A small sound classifier, trained from scratch.
Model: 2.65M parameters, log mel input, arch wavenet, norm layernorm, depths [10], widths [192].
Data: trained on struck, bounced, scraped and rolled objects made by modal synthesis, 78125 training examples.
Rows from block 6, named by matrix and row number. Rows with one number belong to one channel. Each number is 200 + 30 x the weight over its row's rms, rounded and kept within 0 to 999. All counts start at 0. After the name is the row's rms in percent of the matrix's.
# filt: filter width-3 conv, dilation 2 (model.blocks.6.filt.weight, 192x192x3), inputs 48-95, a 3 kernel for each
# gate: gate width-3 conv, dilation 2 (model.blocks.6.gate.weight, 192x192x3), inputs 48-95, a 3 kernel for each
filt.167,101,235,161,244,254,184,169,210,222,190,180,215,237,213,205,215,185,204,214,220,227,201,199,208,244,192,232,149,185,177,181,201,194,177,170,211,212,197,188,199,240,202,128,197,228,190,178,204,227,199,200,201,214,229,221,199,247,244,176,239,170,166,188,258,213,218,209,184,136,190,166,233,228,224,250,214,165,223,209,213,223,189,203,240,237,155,167,208,238,237,241,197,195,139,213,210,178,219,181,167,220,188,169,176,171,132,246,226,267,174,193,209,227,174,193,265,210,214,201,224,212,169,195,251,213,239,234,188,181,141,187,213,238,201,221,233,186,159,211,215,174,193,198,223,214
filt.168,102,208,273,191,190,194,207,190,265,226,226,239,192,125,261,208,208,206,159,190,233,223,139,245,235,208,159,191,210,233,184,233,180,159,225,192,206,201,223,178,203,190,170,244,215,194,202,172,178,255,196,263,286,194,138,149,187,290,238,238,205,263,189,190,168,216,201,206,193,212,216,223,166,229,183,156,180,137,222,167,181,268,238,224,230,185,184,144,142,207,265,241,207,159,233,182,187,209,245,196,174,177,192,201,161,188,142,171,177,175,172,197,173,186,185,176,193,221,199,211,158,218,187,203,276,201,180,215,241,238,238,152,213,205,184,191,158,185,189,223,277,155,222,217,239
filt.169,099,241,200,191,207,211,154,218,191,240,166,112,215,192,205,212,161,233,212,172,199,168,195,196,168,153,233,260,263,233,177,250,202,234,252,233,229,223,155,225,150,164,207,185,155,149,185,211,189,212,180,196,192,213,180,194,174,232,195,208,231,200,272,195,215,185,172,258,181,214,198,216,201,180,205,180,168,185,188,232,244,163,213,213,136,223,139,208,214,186,216,203,193,150,165,197,200,263,219,180,167,127,200,204,172,192,138,193,191,196,175,225,258,232,169,224,127,225,222,247,199,194,217,197,187,191,216,158,184,201,169,197,209,181,201,196,237,233,180,199,183,253,167,160,232
filt.170,102,238,205,176,180,180,225,184,156,179,180,248,261,199,157,262,221,235,146,177,212,258,122,217,185,133,158,135,234,223,214,223,240,263,156,149,181,205,162,225,188,188,199,175,201,197,215,201,239,245,184,196,185,227,181,194,197,216,115,181,200,238,225,208,238,199,172,248,171,220,187,199,200,175,207,203,174,171,248,149,180,213,147,231,152,221,224,275,188,151,211,164,163,188,204,246,225,144,248,212,160,222,174,220,175,250,199,194,218,216,151,217,153,175,235,140,203,209,224,189,223,244,263,202,222,211,229,215,257,142,198,192,275,282,228,186,231,206,247,204,164,195,186,185,207
filt.171,098,202,216,156,262,236,232,133,209,181,218,215,217,149,195,199,115,244,209,210,252,232,211,192,169,168,217,174,230,231,219,231,210,185,198,175,204,219,181,223,187,218,176,167,157,222,239,174,224,192,147,193,185,199,184,230,201,184,203,179,155,196,200,255,193,209,254,254,190,196,250,214,203,224,182,236,199,210,180,179,161,205,170,178,196,225,194,247,196,203,204,241,235,192,235,212,219,193,222,174,209,168,204,225,218,258,172,200,154,168,198,226,240,259,183,216,266,182,203,198,164,237,243,233,143,181,215,220,197,195,217,221,226,225,199,190,260,215,182,207,138,216,227,160,216
filt.172,095,246,173,215,211,170,187,225,249,267,207,190,209,222,192,150,259,136,128,171,159,166,174,243,172,229,195,196,224,221,207,181,186,163,230,190,177,222,192,221,182,162,202,186,218,156,180,255,164,228,190,191,180,199,158,214,201,237,213,186,125,231,187,213,215,221,215,216,212,236,236,154,218,165,123,202,197,210,265,231,204,199,241,221,235,194,190,242,198,205,139,179,250,191,180,196,210,233,198,236,194,210,180,221,234,207,202,206,208,190,199,146,258,203,200,217,213,219,227,162,227,243,186,198,228,201,186,195,218,164,236,223,200,256,219,171,177,208,279,168,190,195,284,165,157
filt.173,104,130,174,176,187,217,153,240,223,193,170,213,128,215,162,226,208,250,172,218,181,206,229,248,198,142,173,156,157,196,209,211,166,167,164,197,168,164,184,216,191,232,191,255,190,211,224,217,202,214,195,164,186,220,263,159,207,190,192,200,269,214,164,166,225,159,224,173,155,150,194,205,177,184,213,140,162,207,237,219,221,248,192,169,185,154,211,207,200,196,174,138,191,228,214,218,190,217,255,219,193,209,196,201,167,191,173,168,212,194,211,210,216,217,185,201,208,231,279,236,188,258,206,208,149,218,224,222,187,254,167,183,226,148,152,235,151,190,189,174,176,241,207,188,181
filt.174,098,175,259,191,221,173,190,155,184,206,220,202,188,186,203,163,192,201,144,207,231,191,228,208,208,263,198,200,206,194,210,233,259,202,197,228,239,174,255,231,213,232,182,219,204,214,240,177,173,163,210,251,170,152,158,267,186,170,169,215,193,177,219,215,256,211,191,201,198,197,217,200,262,242,226,200,240,202,204,182,242,246,195,166,199,208,249,194,201,218,211,197,208,193,199,248,178,181,166,183,192,211,162,219,175,211,202,222,169,223,206,211,182,172,274,191,108,120,183,204,206,233,150,250,236,243,226,160,232,232,179,229,198,162,192,248,258,238,188,187,221,177,187,193,136
filt.175,100,221,205,155,225,178,247,198,224,225,172,203,134,185,180,195,159,234,186,192,173,208,214,204,178,186,233,221,132,235,195,175,185,217,189,151,182,202,204,278,242,163,180,250,207,256,179,214,222,180,244,174,209,195,262,184,183,176,238,216,179,205,210,190,172,179,169,202,196,185,183,209,225,152,210,257,213,219,198,242,160,252,165,247,240,197,197,194,155,162,124,216,180,234,155,227,205,166,218,280,154,210,164,202,188,227,209,193,176,222,188,174,218,191,191,210,203,162,192,159,200,228,234,191,212,174,191,226,196,183,260,202,189,198,192,189,164,254,219,191,194,181,199,189,214
filt.176,102,283,133,200,196,248,194,207,198,214,220,178,155,192,184,185,173,179,199,134,197,193,173,210,181,212,190,150,185,209,182,175,149,178,234,169,218,279,191,208,172,226,224,139,226,184,224,210,221,195,224,191,239,210,211,189,173,268,193,196,250,200,203,242,229,265,247,205,147,217,238,158,190,209,220,189,255,184,190,231,253,246,219,202,247,248,202,205,160,258,197,171,193,192,223,208,208,185,216,241,210,220,199,190,235,163,229,199,206,187,160,203,175,228,179,206,204,194,181,215,170,169,202,227,232,155,228,210,193,197,163,185,163,246,202,178,200,203,196,202,192,202,148,203,230
filt.177,100,242,186,181,185,174,179,192,189,194,216,183,250,188,174,176,181,184,217,198,209,222,161,156,180,209,225,208,245,206,203,217,220,205,251,167,138,214,135,202,185,234,190,145,207,263,197,203,216,217,137,183,204,299,235,190,275,195,181,192,177,159,150,223,198,153,167,262,270,195,212,205,180,107,214,187,213,261,231,194,179,185,230,159,147,188,192,217,199,187,139,162,215,179,197,194,224,173,155,170,218,220,205,221,219,191,205,207,246,220,198,159,218,179,215,103,191,206,216,274,200,245,155,201,211,158,137,222,169,204,175,206,188,234,146,198,254,238,216,212,180,218,203,178,228
filt.178,102,197,209,234,234,206,174,254,218,203,221,182,149,232,182,189,220,253,145,226,217,114,200,173,202,228,131,213,159,213,208,213,124,198,188,204,248,235,190,230,150,181,234,209,216,206,215,238,221,204,215,173,221,148,159,199,212,246,185,228,209,221,174,199,227,225,171,241,199,221,197,217,205,221,192,184,132,242,167,197,244,262,195,196,175,212,259,170,220,207,225,208,128,212,243,163,204,215,117,236,201,187,200,169,233,256,222,199,187,229,226,196,242,202,218,221,184,235,203,151,208,201,219,258,146,204,185,186,122,193,117,164,239,237,204,185,190,211,228,180,202,201,189,219,205
filt.179,099,196,166,194,200,204,196,194,205,178,187,145,175,252,217,166,216,188,178,163,216,249,189,192,193,178,178,199,188,150,180,214,202,190,236,180,200,234,169,169,178,203,154,232,138,242,230,217,208,156,166,201,151,170,197,109,183,221,199,223,118,150,150,250,260,155,173,167,217,208,183,158,197,219,233,210,168,263,143,203,213,165,244,198,163,212,202,174,192,205,201,188,237,192,211,179,180,125,255,199,219,203,178,145,214,222,294,162,221,192,208,210,221,119,203,208,220,201,177,259,226,197,207,199,181,201,160,197,174,152,176,245,202,221,164,204,213,200,256,212,212,189,190,190,211
filt.180,097,209,218,213,153,174,214,235,214,207,207,214,209,259,207,218,188,214,146,256,190,212,188,207,176,169,206,134,232,217,215,181,205,159,232,188,212,235,167,189,203,179,221,227,174,183,222,167,234,212,227,171,181,177,209,265,215,219,187,275,162,212,227,215,222,176,195,166,174,224,165,219,192,180,209,177,175,191,211,220,235,199,238,163,174,240,208,218,155,164,281,185,164,197,179,240,154,179,224,164,207,220,183,132,233,184,166,212,155,201,212,232,206,197,194,213,219,218,153,218,196,220,180,228,215,202,225,272,198,168,181,221,225,158,211,218,202,256,216,202,190,162,209,223,203
filt.181,098,167,215,155,190,168,235,227,179,176,215,208,191,170,187,223,190,159,204,263,194,176,172,164,211,194,144,184,205,224,197,208,259,159,196,197,234,271,197,148,187,199,226,206,173,229,203,211,214,155,179,201,223,222,205,145,150,242,149,208,235,193,208,252,203,229,187,162,182,165,195,211,234,166,222,212,183,193,204,197,190,232,226,188,218,195,239,222,199,194,216,215,217,235,179,232,210,127,211,262,225,175,146,219,195,181,189,177,213,260,212,180,216,222,240,203,223,180,186,256,200,226,233,215,225,252,192,201,207,191,164,238,87,261,208,141,216,228,217,168,146,221,190,164,256
filt.182,102,241,215,208,216,190,182,193,153,171,154,175,192,191,188,153,189,213,201,206,174,223,220,217,155,259,207,197,186,178,181,225,264,171,207,201,160,212,137,199,209,195,205,165,212,152,201,219,216,178,156,248,206,251,166,206,179,199,199,153,192,186,153,100,195,223,161,204,218,260,236,144,183,224,184,232,192,236,222,245,161,200,209,152,183,192,217,196,228,211,143,236,219,247,209,200,267,253,251,238,188,192,173,220,186,193,215,186,197,210,222,210,238,199,178,220,207,205,191,217,161,201,226,186,203,193,194,228,197,201,189,165,180,199,191,232,181,189,245,198,187,267,177,201,168
filt.183,101,191,210,170,210,208,225,220,197,196,172,268,248,167,253,154,185,215,230,227,221,211,230,170,211,268,119,154,212,237,196,168,187,215,199,162,214,199,210,171,157,196,202,269,208,256,233,156,183,135,217,244,186,217,139,163,208,225,195,256,221,197,210,187,178,193,163,204,247,211,165,227,158,235,178,213,237,189,180,239,132,258,189,221,205,187,240,159,182,227,219,209,193,176,219,188,159,246,191,216,201,221,199,225,168,220,235,252,188,213,165,203,190,206,186,190,189,171,202,230,194,188,249,227,200,200,218,170,146,184,217,210,148,171,195,164,184,202,170,260,234,232,166,255,235
filt.184,094,251,178,185,208,179,157,172,208,220,208,153,191,207,203,238,238,188,214,193,226,152,250,230,186,205,157,167,190,204,226,146,220,231,214,218,175,256,160,229,248,207,226,233,224,161,219,188,176,244,172,191,219,209,229,264,219,155,227,245,207,227,148,226,210,175,213,147,237,213,225,214,167,173,181,203,195,210,185,201,187,193,215,153,155,255,139,196,188,216,177,134,273,214,199,235,199,172,192,161,181,184,177,215,178,203,199,201,229,208,158,217,227,196,170,162,217,179,168,176,190,254,205,183,232,148,200,176,212,243,103,168,212,173,250,243,242,204,228,185,209,186,227,184,147
filt.185,101,196,223,102,193,242,178,256,177,181,194,191,213,119,200,229,202,197,260,183,201,210,241,157,139,193,209,244,190,184,178,164,253,254,245,211,180,228,182,218,210,231,189,199,187,190,212,202,164,196,228,182,225,232,218,209,138,174,214,179,186,208,244,149,196,248,204,189,208,225,190,213,168,158,204,194,249,207,209,215,242,197,216,187,218,219,152,242,230,188,206,203,236,226,244,226,279,241,239,181,253,224,183,186,176,208,184,203,211,225,173,220,203,193,227,202,190,177,214,171,222,158,193,231,204,222,217,182,200,215,211,221,209,155,150,185,206,205,201,225,199,216,235,206,140
filt.186,097,179,182,178,162,211,199,245,225,98,224,218,232,169,205,204,229,171,176,172,260,197,232,215,213,212,174,206,210,193,217,228,179,237,188,190,170,241,143,185,219,182,162,192,256,231,180,174,220,207,226,191,235,160,210,188,208,160,195,216,195,183,182,205,183,195,140,203,207,255,195,188,256,218,203,258,179,240,203,168,178,184,148,198,215,162,220,178,248,230,195,173,173,186,249,238,238,190,188,236,204,234,220,213,172,196,191,200,212,169,203,204,218,212,250,185,185,218,191,175,185,207,179,190,226,235,180,176,186,148,163,240,256,209,149,147,198,232,156,206,231,152,235,168,175
filt.187,101,179,208,183,163,226,170,161,151,228,229,192,159,200,207,246,170,214,187,236,218,208,246,203,219,230,248,172,219,156,166,230,224,211,230,168,216,177,237,265,181,228,216,201,161,235,258,227,184,189,190,186,162,208,227,259,181,202,278,193,207,204,189,204,164,199,219,183,201,211,203,211,180,184,263,196,226,225,199,202,160,231,202,238,217,198,190,185,239,177,207,221,235,156,184,183,215,258,182,139,187,187,226,179,169,190,226,194,231,189,230,169,206,194,163,185,230,131,216,151,189,228,230,173,160,217,190,211,239,211,195,231,221,201,192,220,248,164,173,198,173,180,215,164,196
filt.188,098,224,199,191,201,174,163,203,192,228,174,177,219,228,195,220,204,132,241,200,252,204,141,205,245,139,159,212,200,217,214,222,203,177,194,157,210,159,186,185,228,187,196,158,163,111,208,220,206,218,206,205,200,191,206,203,208,242,201,189,209,217,239,209,178,228,196,242,174,170,163,155,186,233,179,240,173,204,198,180,196,219,167,222,207,138,191,210,149,228,206,176,171,177,218,193,251,142,194,223,211,196,186,182,216,236,174,217,180,198,229,233,137,191,259,248,162,199,175,166,183,150,174,185,190,207,186,175,182,234,240,134,170,223,181,181,199,203,271,208,239,146,197,252,200
filt.189,097,200,215,244,210,185,186,250,215,212,192,211,222,256,203,195,154,209,196,201,228,145,176,243,213,238,192,244,171,212,211,227,209,188,209,110,205,220,245,166,180,165,187,169,229,228,244,208,170,177,169,222,208,147,152,245,206,199,146,273,218,177,209,160,185,207,209,242,178,231,192,226,184,224,246,195,230,198,179,185,226,253,197,239,170,189,205,199,203,223,190,228,188,129,176,190,183,189,242,258,242,226,192,214,222,208,225,247,260,160,200,203,220,238,162,214,246,205,256,205,191,182,182,172,148,191,242,238,213,212,221,220,239,224,171,208,187,152,222,198,174,172,198,176,198
filt.190,100,185,219,267,153,229,213,206,160,211,231,239,147,201,210,218,264,253,151,167,173,247,137,199,248,216,248,211,190,227,202,202,205,197,221,195,210,186,228,178,212,187,234,197,260,206,190,234,202,228,172,264,224,227,179,195,163,234,229,209,226,177,164,225,235,204,249,209,176,181,187,225,239,227,195,207,184,179,163,158,165,249,220,212,205,141,216,124,147,229,201,206,192,209,195,181,147,164,164,238,238,174,205,196,254,203,203,181,215,168,183,165,184,233,175,240,190,175,187,220,221,246,141,166,192,218,196,203,179,211,209,210,166,219,135,181,141,175,212,150,154,195,188,216,183
gate.167,097,217,180,188,216,179,161,204,180,207,194,236,244,185,216,189,168,191,152,190,193,241,190,180,189,188,227,204,225,222,149,234,255,194,200,178,163,181,180,285,190,189,225,205,125,217,230,251,211,176,245,210,233,194,189,171,164,221,166,226,173,219,237,248,231,187,215,185,208,159,241,226,196,231,202,170,186,143,243,168,145,280,211,192,200,187,237,223,153,218,229,235,205,239,218,209,240,268,163,156,184,168,223,167,191,257,222,152,192,203,175,206,212,246,239,229,235,171,200,191,182,196,249,186,178,228,224,197,162,197,208,215,215,197,197,189,271,174,210,244,211,236,233,183,271
gate.168,101,239,240,210,227,228,223,250,246,189,205,154,243,217,151,152,152,223,193,178,217,232,218,216,160,171,228,192,202,214,234,177,174,256,191,213,185,212,216,206,211,189,215,162,251,257,168,227,204,174,219,253,161,172,228,180,209,233,185,178,189,244,228,202,162,185,178,248,196,255,196,193,193,169,225,240,155,161,157,238,265,194,266,226,160,214,193,204,180,228,195,223,224,233,212,204,240,209,255,244,207,129,184,176,182,179,116,203,208,189,215,226,270,229,188,227,208,242,218,149,174,204,218,163,237,211,196,247,184,207,234,216,176,219,222,171,182,196,210,240,248,183,188,196,227
gate.169,098,194,200,214,200,255,219,138,216,216,175,241,219,202,149,174,223,198,212,193,204,192,209,164,153,206,230,226,228,199,205,205,194,166,203,153,156,151,186,202,249,171,242,206,178,141,187,159,205,276,171,221,246,224,214,246,181,222,230,135,223,238,192,195,180,206,241,206,228,271,193,218,207,237,189,152,188,226,199,149,163,191,199,212,239,163,188,179,182,209,182,199,201,177,211,271,216,218,205,188,167,218,245,186,193,204,231,214,213,163,181,195,182,184,183,183,153,158,195,234,211,222,179,155,233,237,231,226,235,226,189,172,195,150,216,182,194,194,182,191,192,210,224,211,178
gate.170,099,155,209,207,169,217,186,245,182,210,203,182,211,243,257,212,195,212,151,237,200,208,202,233,253,191,172,167,220,176,200,190,195,178,212,247,168,223,167,204,178,228,202,226,140,146,176,226,180,213,188,212,193,183,193,183,197,209,191,231,161,260,211,226,154,156,140,210,210,161,170,169,205,161,193,164,135,127,185,257,217,231,200,250,142,232,137,183,235,225,272,244,197,236,233,211,204,171,207,159,212,200,185,219,226,225,206,209,256,215,178,195,200,208,246,159,174,213,239,216,261,191,176,183,207,173,208,251,246,222,192,215,209,228,238,177,194,187,197,225,156,242,250,199,155
gate.171,102,210,218,194,216,207,206,233,240,210,192,224,221,211,188,226,163,258,163,214,188,223,167,201,190,190,206,194,171,257,232,203,190,239,205,249,247,219,206,200,230,219,222,177,263,236,202,176,254,224,209,219,251,211,234,216,221,193,170,156,165,198,175,256,158,235,214,193,160,201,190,199,208,208,167,195,207,252,244,254,229,137,206,195,241,195,168,154,179,215,161,220,217,186,239,180,191,223,208,158,209,186,224,203,148,148,222,198,209,167,180,149,217,209,206,232,176,217,148,219,203,198,172,219,175,201,186,179,211,190,201,167,224,230,194,215,209,190,231,166,199,156,183,227,203
gate.172,103,202,183,259,191,233,202,149,213,202,196,204,176,195,185,138,256,195,224,187,250,165,186,176,171,257,213,270,179,196,233,234,167,182,182,155,196,179,201,145,186,191,186,228,157,240,209,211,239,233,159,170,146,179,223,225,205,245,151,196,183,214,227,228,223,180,167,257,168,197,146,177,188,187,167,142,117,171,204,117,189,211,203,199,211,227,218,159,158,249,243,230,207,244,204,257,201,200,191,217,227,228,154,215,192,218,212,204,186,189,225,230,201,189,175,139,210,163,192,187,222,204,177,182,224,205,221,158,164,203,254,237,207,151,213,181,241,231,188,243,177,211,167,201,180
gate.173,100,207,197,213,221,199,230,217,178,178,202,203,185,185,220,237,221,213,180,212,217,135,141,130,214,177,205,194,185,183,248,174,210,159,151,167,189,201,144,197,238,190,206,198,186,216,217,237,216,207,199,219,169,229,180,204,181,219,226,169,228,214,226,231,222,225,217,198,189,209,183,226,188,174,203,236,191,125,179,233,88,234,187,296,229,181,183,158,240,209,212,203,182,218,189,227,194,188,208,236,260,184,197,227,195,211,193,152,168,185,181,209,248,235,128,190,176,219,198,177,197,194,202,247,234,203,249,183,196,214,170,204,247,156,197,145,199,178,155,188,190,227,192,234,186
gate.174,098,154,194,191,164,219,223,183,222,228,232,211,197,176,184,181,200,229,181,152,197,142,254,216,209,259,191,230,209,178,239,244,165,197,270,191,219,217,268,201,238,172,179,205,132,161,150,235,243,232,263,187,199,170,192,223,199,227,193,191,171,199,231,221,157,162,200,173,205,233,188,211,196,182,244,153,194,197,143,184,262,193,173,210,207,115,240,217,200,218,186,193,250,175,227,246,217,218,260,171,200,216,189,191,228,200,262,252,204,171,151,203,203,243,234,152,153,195,234,174,196,222,200,107,210,188,212,180,180,137,144,176,223,241,200,250,173,166,218,180,208,208,173,147,175
gate.175,103,194,209,201,143,210,215,226,232,241,189,146,187,226,184,225,191,199,172,192,251,162,168,210,188,208,123,223,190,166,246,193,225,214,208,194,191,215,183,172,206,178,203,195,236,199,185,178,180,283,229,196,176,189,233,239,223,201,238,170,177,185,186,235,233,152,188,172,209,197,199,210,198,209,205,166,218,184,188,217,266,220,213,134,230,211,261,170,219,220,204,159,188,168,234,208,227,195,237,180,204,156,185,197,216,200,180,223,207,203,211,220,150,179,259,194,142,220,168,214,233,168,202,196,173,148,230,244,193,192,205,179,181,186,192,216,198,237,182,211,204,200,245,194,180
gate.176,096,194,171,197,226,204,171,181,202,278,175,197,190,163,194,180,248,159,243,215,170,188,193,191,196,236,201,189,225,214,232,213,190,118,209,233,235,189,192,186,210,195,165,263,230,216,191,174,195,210,205,148,202,203,153,261,270,256,159,143,108,195,218,201,170,182,179,156,213,197,200,209,187,196,114,113,181,231,216,236,237,277,213,193,209,175,143,216,239,216,289,238,172,173,280,218,210,203,178,201,211,228,178,209,225,175,246,192,268,155,148,237,262,224,214,218,189,172,185,178,179,225,160,160,165,167,210,213,225,164,187,181,213,214,153,180,197,229,192,190,193,216,203,221,223
gate.177,097,212,168,216,199,183,210,189,225,230,207,193,164,234,190,217,210,260,216,114,231,183,232,202,206,252,196,218,231,187,163,201,218,201,262,142,194,200,161,179,191,254,206,206,259,213,193,197,189,196,234,149,215,191,215,156,234,244,211,242,201,230,185,187,166,221,210,198,197,225,194,230,197,223,145,227,141,180,240,204,155,145,170,214,159,203,154,160,195,193,246,112,229,243,184,204,251,119,139,146,191,216,231,166,227,187,157,235,194,214,170,158,239,146,177,196,160,178,205,195,236,217,206,251,137,208,183,192,153,217,244,257,249,202,192,221,193,166,233,159,247,164,122,206,208
gate.178,098,141,180,183,249,140,238,190,212,223,270,196,185,218,227,126,208,170,195,182,150,219,229,225,214,168,152,199,193,219,264,255,214,166,198,223,193,205,137,235,192,221,188,218,221,181,205,182,222,191,215,172,250,218,147,183,223,248,249,188,256,175,174,178,206,159,149,185,194,216,238,164,147,239,176,180,215,221,212,183,194,245,169,258,203,234,181,197,186,216,228,248,131,193,238,193,246,168,190,243,186,184,223,210,172,196,237,176,180,234,229,169,168,188,208,160,163,228,214,213,178,150,202,198,197,228,230,221,243,199,194,179,226,208,178,166,184,196,203,202,154,276,212,201,219
gate.179,097,247,195,162,235,197,173,233,234,202,191,151,213,176,165,279,186,183,249,220,166,167,136,199,212,226,250,199,172,187,214,200,198,212,191,202,216,166,223,186,225,234,206,176,215,111,186,248,197,184,191,223,186,210,193,179,194,172,220,211,179,179,243,260,244,181,177,187,225,154,184,202,186,256,190,176,155,186,186,177,206,179,215,203,217,155,170,187,201,121,199,219,231,205,208,241,209,174,166,158,265,239,202,251,201,205,140,201,239,155,175,238,206,139,216,162,119,198,188,184,177,150,172,163,148,198,179,216,180,228,263,220,178,177,184,219,192,239,215,242,242,203,254,190,188
gate.180,100,234,173,154,180,183,191,183,166,210,195,165,176,274,225,216,197,161,219,180,202,168,271,188,192,226,209,196,161,226,192,222,148,217,209,226,222,180,182,271,263,248,296,174,192,144,162,209,246,198,187,171,215,152,196,191,235,189,269,172,131,208,268,177,260,268,212,196,208,255,223,173,251,181,131,185,185,145,281,147,207,223,211,203,128,173,186,146,178,216,192,215,187,176,245,223,211,191,199,186,177,207,256,192,156,206,176,213,265,172,175,176,232,208,184,175,212,198,154,197,205,207,127,201,228,203,248,192,215,221,176,170,206,203,197,202,206,213,181,214,184,192,233,236,161
gate.181,102,208,212,253,180,202,168,146,195,198,259,219,194,214,184,235,175,228,169,206,187,181,212,201,196,251,249,214,199,226,114,218,193,227,202,189,227,238,204,238,192,130,193,194,225,197,168,256,171,221,171,207,215,198,158,162,222,222,175,158,223,188,145,217,141,195,187,241,230,209,226,217,192,239,225,232,173,213,228,191,177,244,199,191,204,238,212,233,162,206,210,241,202,221,196,176,204,163,178,186,234,222,122,232,173,223,240,270,160,179,197,205,257,263,151,161,156,208,167,239,217,251,230,190,223,194,208,217,168,156,207,228,220,171,198,228,215,189,219,249,199,275,168,156,223
gate.182,103,217,198,224,175,206,172,231,195,278,165,201,190,228,207,234,210,191,212,166,153,185,218,227,170,188,222,248,171,219,179,194,215,185,208,217,191,191,216,229,255,196,227,207,240,177,192,233,189,235,195,279,175,286,211,189,171,195,206,195,116,228,176,183,202,174,213,220,192,195,208,174,178,193,153,157,195,203,241,209,253,154,190,188,256,196,174,177,201,211,181,153,189,132,160,209,187,169,245,176,193,253,197,180,180,194,149,220,220,250,236,138,179,160,237,179,172,191,219,226,208,200,174,143,248,155,156,206,221,208,177,146,209,176,229,198,182,185,222,252,175,159,247,213,206
gate.183,100,257,237,141,194,203,184,198,202,239,150,213,227,195,210,201,236,206,190,188,215,197,196,182,186,270,174,173,193,205,150,216,237,210,235,214,202,227,184,188,235,228,256,212,221,176,208,171,180,217,192,158,162,197,195,187,221,246,200,204,201,242,247,222,166,216,255,191,196,202,129,236,189,173,146,189,208,146,187,217,175,197,201,212,185,140,242,181,262,162,179,230,163,140,196,206,214,199,138,170,208,200,225,211,209,190,202,229,207,148,166,226,173,259,154,180,158,192,223,198,149,219,172,164,216,200,230,197,203,210,236,172,213,205,186,189,206,223,201,208,152,192,150,186,227
gate.184,099,243,156,196,197,178,260,210,224,129,191,223,216,151,271,210,184,245,192,162,180,254,155,148,148,225,170,193,182,219,195,245,207,242,248,218,213,227,158,156,213,186,177,215,164,216,207,182,235,178,237,204,180,171,219,134,227,186,136,171,164,226,207,251,214,182,154,231,215,229,196,200,191,223,207,209,197,154,226,192,249,199,235,186,205,239,237,212,164,176,181,198,185,148,191,229,215,203,174,193,231,187,202,173,204,187,194,199,216,193,251,191,157,229,241,161,274,199,219,174,232,189,179,198,237,177,240,183,189,178,198,256,202,178,204,142,160,173,183,222,187,154,157,194,215
gate.185,098,202,164,195,209,178,178,221,218,211,179,233,123,224,213,191,223,166,192,193,230,166,210,261,214,237,193,240,192,111,194,234,161,167,194,249,209,215,219,215,231,239,164,180,168,172,214,212,248,207,180,204,216,172,180,174,194,211,176,201,140,155,179,232,234,225,213,187,174,235,249,278,211,208,198,182,192,170,196,208,210,270,213,226,179,223,178,166,211,237,266,249,240,174,222,265,207,173,189,206,207,226,189,238,203,165,203,211,172,169,177,177,207,230,222,136,179,148,219,203,191,156,169,211,230,226,211,192,185,227,176,177,188,190,150,186,215,180,204,233,245,205,167,201,235
gate.186,098,237,195,242,192,179,140,214,236,173,232,226,200,209,209,197,173,224,162,241,198,156,205,185,277,204,234,139,147,201,191,183,190,202,155,168,221,189,221,184,195,227,197,179,230,261,234,199,199,211,240,190,173,128,183,226,194,215,186,208,172,233,229,226,178,219,225,231,185,207,200,266,202,165,146,221,225,226,172,219,158,234,190,191,241,188,182,194,203,171,237,192,197,123,231,197,193,176,179,215,225,253,169,205,191,159,229,142,183,195,161,168,238,229,219,136,161,188,152,175,245,192,228,193,199,215,157,264,235,215,179,217,174,187,198,206,234,209,295,211,204,216,164,222,204
gate.187,103,139,250,179,193,198,204,215,232,221,200,201,203,254,193,173,175,175,149,175,249,226,225,250,226,260,184,201,210,198,194,201,163,158,211,243,238,200,189,256,199,199,163,178,182,158,205,181,223,226,194,192,182,158,156,186,248,197,190,151,206,170,225,255,194,206,174,187,183,234,195,215,188,187,185,217,251,171,227,202,205,223,199,214,202,181,203,245,176,212,153,209,145,184,222,186,206,196,228,124,178,178,250,229,217,222,209,171,211,145,175,197,214,231,235,278,159,204,189,168,144,205,159,150,167,200,245,219,190,187,210,204,180,175,233,148,228,230,187,157,145,252,193,264,169
gate.188,101,174,198,202,230,234,190,169,190,236,199,250,165,202,176,250,199,203,207,219,216,199,217,183,231,236,237,191,248,178,193,224,237,165,207,209,222,191,229,208,265,214,181,260,229,242,198,237,175,174,244,168,194,175,216,155,210,184,155,124,180,160,183,176,162,188,178,144,198,257,202,152,191,257,166,193,199,185,185,209,151,180,175,185,205,164,222,215,246,168,184,249,177,173,214,181,230,202,204,236,173,218,202,255,225,179,196,214,169,175,217,146,207,257,166,151,204,191,243,207,212,219,201,149,176,161,176,231,211,177,182,230,196,161,239,189,185,172,207,147,225,249,175,226,237
gate.189,101,191,187,172,192,164,188,234,212,181,186,145,154,215,231,213,202,189,190,214,154,190,242,207,162,250,222,207,175,205,243,157,203,279,211,211,271,201,217,204,199,192,147,163,222,212,195,177,160,202,283,236,183,194,197,232,229,230,141,178,182,241,194,165,199,223,220,238,234,277,185,166,227,212,179,204,210,115,211,207,244,219,228,148,216,194,173,197,162,170,204,182,222,237,212,198,197,171,197,206,226,188,197,211,192,226,217,222,182,213,208,187,212,199,268,172,194,205,245,208,225,171,201,194,217,188,218,209,222,263,237,262,238,150,236,209,150,240,186,158,166,159,185,191,204
gate.190,100,217,176,161,249,260,216,204,222,236,181,169,194,241,272,179,192,161,210,215,188,261,197,179,179,217,162,171,209,235,188,208,213,188,148,213,177,155,206,204,155,206,163,174,202,211,207,226,183,251,181,211,255,178,172,197,176,216,235,215,190,195,200,225,211,184,234,215,210,161,179,204,218,234,219,192,160,164,131,200,214,220,240,190,260,221,235,200,166,181,219,205,215,182,181,231,186,208,125,182,256,233,194,151,180,203,154,158,206,200,208,160,256,192,223,237,185,174,215,159,190,180,183,144,210,263,190,235,206,213,223,208,182,186,169,177,217,163,244,228,207,177,143,221,179